A small image classifier, trained from scratch.
Model: 0.924M parameters, activation relu.
Data: trained on dashed paths with two dots that lie on the same path or on different ones, 2.1 epochs.
Rows from block 21 of a small image classifier, named by matrix and row number. Rows with one number belong to one channel. Each number is 500 + 50 x the weight over its row's rms, rounded and kept within 0 to 999. All counts start at 0. Numbers have three digits each. After the name is the row's rms in percent of the matrix's.
After each channel's rows are labels from the 100 images, of 14976, where the channel reaches its highest value: "top examples" is what is common among them. Only what is clearly more common there than usual is listed. The data: dashed paths with two dots that lie on the same path or on different ones. In brackets: how many of the 100, against the usual share in percent.
# conv1: bottleneck pointwise conv (model.blocks.23.conv1.weight, 64x176x1x1), inputs 0-87
# conv2: growth 3x3 conv (model.blocks.23.conv2.weight, 16x64x3x3, transposed, each kernel summed), outputs 0-15

conv1.27 095:452434523506562454565456569500550463523497599478490388488493603538443520501458575469532488524505486418482478541535496475518513531580496539490505530596459481368496512455482460485506455480484484473493474528459508529544485533575576541429549535498502502588497474515595
conv2.27 079:402460422498573480487438471535536553480500580505
top examples: long paths (81 vs 33.7)

conv1.29 103:483540654495484515477488526523474472487448478577562501487557545601512438424542469493511478503554491512459512412552576410475491515439478501574433484452503444517493552467506464502460502473468478455507622515449495478494555407479514441480589513560613543458491429472547
conv2.29 091:531577533535409424457514463454517485475517507598
top examples: dots: different paths (75 vs 49.6)

conv1.58 103:508496490492515525451536512535493548498491515479532466492514451497489514444429466466496470460467552510518487478527516476437513563469589485516423453495482530420498478533512565490484505497491501493536486448508500470391511502537474456473414533409473432446520460534461
conv2.58 136:464417447415490492451509415536544502528515514587
top examples: dots on the same path (81 vs 50.4)

conv1.8 102:522470522492396565504582424507526482403552479582573471509430529440470504454633527504510469463497538478471550531404404561516475502465567508552494519452511481464454404437488523546429448509508449473452492508516430574521535493389445526530629430467506514509479502490494
conv2.8 074:477402462490544542538487462560514522555412579516
top examples: long paths (71 vs 33.7)

conv1.1 104:605495468584485517517433519557627522476528450454513500442505404555552454458539411452480443323478495460508442519540532419574464535416488466437401541486500451499595463406466523521582555515492408496387466456528522461563526509466475487529482456533602509487437541515446
conv2.1 113:481510558447520588481541490514517543612454566459
top examples: dots on the same path (86 vs 50.4)

conv1.38 099:566500530499466484562522456551472472450403493518545467472477511476466438483527490521461470516498490600449500450478518515503517438512472513532503509509528483527584473453424489477451441465466560330622525457494443440547608431523513521535514563457507458510523479536510
conv2.38 096:562476510437516447527540391426547552476533520540
top examples: long paths (78 vs 33.7)

conv1.35 103:468506526506447458509496511567502521490530541452423524463532571546508561523575501493494383500492488521494635455467418459602470446499476554475504468409495424464502469501466520517461485464535480522554610470490478537501483472497442472505525494524542490438514521519473
conv2.35 114:484478443424476544443437432529556509528567576524
top examples: dots on the same path (79 vs 50.4)

conv1.36 096:540490501556552502503585511485539475550507521455501455450579534507555502465462460403450496468502490507532510451516454509530492413472435440444582478532528551521538455428537475541551427557538411537417380529543501519612431505442524505511462497486566585437518509413410
conv2.36 075:569533514549378468494471544571432468528482515470
top examples: dots: different paths (93 vs 49.6)

conv1.0 095:435529493448495566461562429510529530546459551516546546660508521538388524466541553498485454556377460483507543519463522564498435475556478517477458414476517503568541467557546511468421460479490520490541463509468451495592457424513476564471429459469516545506479528482511
conv2.0 126:582452449479487542417432426547527446462462508520
top examples: long paths (65 vs 33.7)

conv1.26 094:475522457549516563559542431464488504396541689439517518383496435475480525518524514477511481353481553464501496526603432470519462474518570590498480480456438520432485527592472546492538455573595458472515389526526418467490529515486476561505511549455540486440506547475426
conv2.26 127:513409410446509556442562501492522559455460529539
top examples: long paths (61 vs 33.7)

conv1.10 109:517498624538432459569510460513582399527410499417559503461556481531462520454550508530529513421561515516492444482483514482553566525455514474376518446561488438496584435528555481477537462437543484487550484482516369464398472532524546492490424449457623526528448475448585
conv2.10 063:502480601471515507540438566493592538493540437553
top examples: long paths (60 vs 33.7)

conv1.60 104:517527499476456601402475503430539539548487494579477507488520475485428524473559482438471479468462416471437589548400461533482461514491476518489516400439486496533483592474529448596504516563557499481443523528512552441462440480458547508552411484554518561524467490408531
conv2.60 089:507466505562472457508499559514566518581407561570
top examples: dots on the same path (84 vs 50.4)

conv1.49 100:477477502559514508474445461570440543459454475460455522518625524515521445472520450437428441501552486453444473567434464464575450449553476495520454509529531411573523550489557473484546486437517433511510507514474586496535511440489502568486494479504480415439521590503473
conv2.49 124:553449407514559584519458476476591516491547495468
top examples: dots on the same path (83 vs 50.4)

conv1.19 101:531490543511385507531475567402531490469428490501530482521522540538476554436437559480495492486491527526488463465427502466507465509454518568554434461397554547561521440449421532545427440470474466528431556470459470410460450536490577541617523516608492551411551565597503
conv2.19 105:551455519416464468462472508426530591460437457532
top examples: dots on the same path (84 vs 50.4)

conv1.11 101:495517420494559675467492473517419490492439489508501496375471497589538532566456595454440538528505488644443449450442555412518472494470581490494500423486509532521513461493433407462538488469416506448528575528455532459448517540521522479481454482493546469509477458539498
conv2.11 074:459592428516589498505426515494576546504513552500
top examples: dots on the same path (79 vs 50.4)

conv1.22 102:495496455449444469576393495477455466487497557483510449530495447503425489534561452531428431490471512517510508453520504592426515442500504542487485512551501533575605516480470472503566480447526484471545542479566568469575431386515494464544458500446484494520528525552413
conv2.22 105:438427472523523526516438566484615493513429490467
top examples: dots on the same path (76 vs 50.4)

conv1.13 102:499484510583493449419544448451489467537511558476490492478472511489430524470434505442555485502459525495506516507450522536462493518608514557535557416523445499573545499548528506449412400494552549518526535591472558452549445418470401426417562426532541502519445467519432
conv2.13 136:614511495411537536461441434542504539549513532499
top examples: dots on the same path (79 vs 50.4)

conv1.15 102:517510502533497489528563547593503489525452540471504399413483474570594558479555545426514468539502522508449500456415515558535553503537497439489523570476418508509532510522573570421475545484394494586493394498502519570522475518580391463514529482435470552466499433545496
conv2.15 081:529464413523512494509446404488474437410446510541
top examples: long paths (71 vs 33.7)

conv1.7 100:513474479531575480490544449541508423500406517466521518467507458512579585506500600579473452552479458495534438461444408540534588552497466436493548458673497468485446542537459513481462465455481485614507416474516521567519448455470450598546495568505425543530542417616472
conv2.7 128:541500495608440495538483526496544487524408406478
top examples: long paths (65 vs 33.7)

conv1.63 095:536486531430495512558451551512504530448446477527480565571533547523546458510479544541422474597503454557536436555516536448487560550522376605475505459517432527473612483439547535433568491598522505549468553516479505523445579494451516519470449461467492445487464483452472
conv2.63 128:555473398507487495442525432519458467546445552577
top examples: dots on the same path (89 vs 50.4); short paths (63 vs 33.2)

conv1.28 093:553479463472505515434575448476404436529484433528495436454550482522409551516475609474465563569506479548534504501512439507488514484520497485492552542565535488435526509528490520474414476521466466475478512568449410425522497466530526500532444487535491448511508465485530
conv2.28 102:584500542595430453532547573457535533479470494532
top examples: long paths (66 vs 33.7)

conv1.17 097:512507463589494489477382465488511566443484573491469499426416552521521527518490485507499515526534527430545397464379442482454464483548471573477458489526527526479484449460525497623494513535507539520518457450499455452587570474547405409563495491462535487504536571481477
conv2.17 126:542527469482451566442479392516447544559563529527
top examples: dots on the same path (84 vs 50.4); medium paths (65 vs 33.1)

conv1.62 100:532480522424449425442552533539454440486536531455501465524522431407538534589560517466423486522568453507462616446468548512530494495462504536487606498448541580499547600564508498466434450472530437442510488475520534486491535393484432535552549479571521461510526472531543
conv2.62 071:579447499501539511535507564521480388409525540512
top examples: dots: different paths (86 vs 49.6)

conv1.14 099:545507582489606485603483503497549576482524427429476449490530542556532500457479526499567544493505526539494557502518552405572420406407482582405516455578461505530515539486456473473534503528438463449468506570512540539482526535473614460560482517492454563544576533508531
conv2.14 123:500479489616453541501538532513535504436566569430
top examples: long paths (63 vs 33.7)

conv1.40 095:501504529489495532618427502476556488588424566527466526408486567519469539555445470508450405533498479521501558522523518582425484505541516530526532518528478491511398598486431568495430522491523460438414484483532449430543461513508557429447481453483490495499552523472460
conv2.40 067:550513360421509475478508534533538552539500469536
top examples: dots on the same path (86 vs 50.4); medium paths (61 vs 33.1)

conv1.3 099:500478418474458545546498489542480468487518437531560519509523540584543541412607497481491472500437480380501494484576533535522424591520577571513432513370518557481560523534555556577563446550494509487512514500577512514562549517483403510559540453583513471475452578551442
conv2.3 105:546451452427424509521561432591537479513450526499
top examples: long paths (62 vs 33.7)

conv1.61 111:424553449470513549477439535551534516442448453464473497451503422387559450542536467526449527586534523547436570509459477522443445483473553501550534490527463477514483478474429570469586487579480502415460448511424473527439508476447460442537395488515406437540534509436521
conv2.61 097:470517524579519463549622499511528490499420506574
top examples: dots on the same path (85 vs 50.4); short paths (81 vs 33.2)

conv1.56 101:638506535491586517487509543363451473548488457505469429502504531499539423477572460468530425505457518548461499510549543493489464502455449458540518459508425443425516492454512569541547411485499536566514471575478443424542486470576471553483398470509450503490487468477525
conv2.56 059:529469508478452491460530437479512470631440539571
top examples: long paths (73 vs 33.7)

conv1.55 108:560432458448459439415507503496468449518444527548571538443483553448570525528508416498583483497489555528459602523465550478529504537526519518476492495526418507487508516476565547481455468468427518428483520435463503455557509425471524530445451564431523487462572378545538
conv2.55 112:512504446511622533448468580488558548465557517489
top examples: dots: different paths (81 vs 49.6); long paths (74 vs 33.7)

conv1.12 092:533456405510487542483534460487439485517499438432501532517529497484456433600453583551454452456542481546494549455452574471404553465519425491577466455536460500448424523559472539487469505481536470489462520529523452487532471427439424562501606468445507460499408608555521
conv2.12 077:503533453451455455499379479566476509455566560507
top examples: dots: different paths (86 vs 49.6); short paths (69 vs 33.2)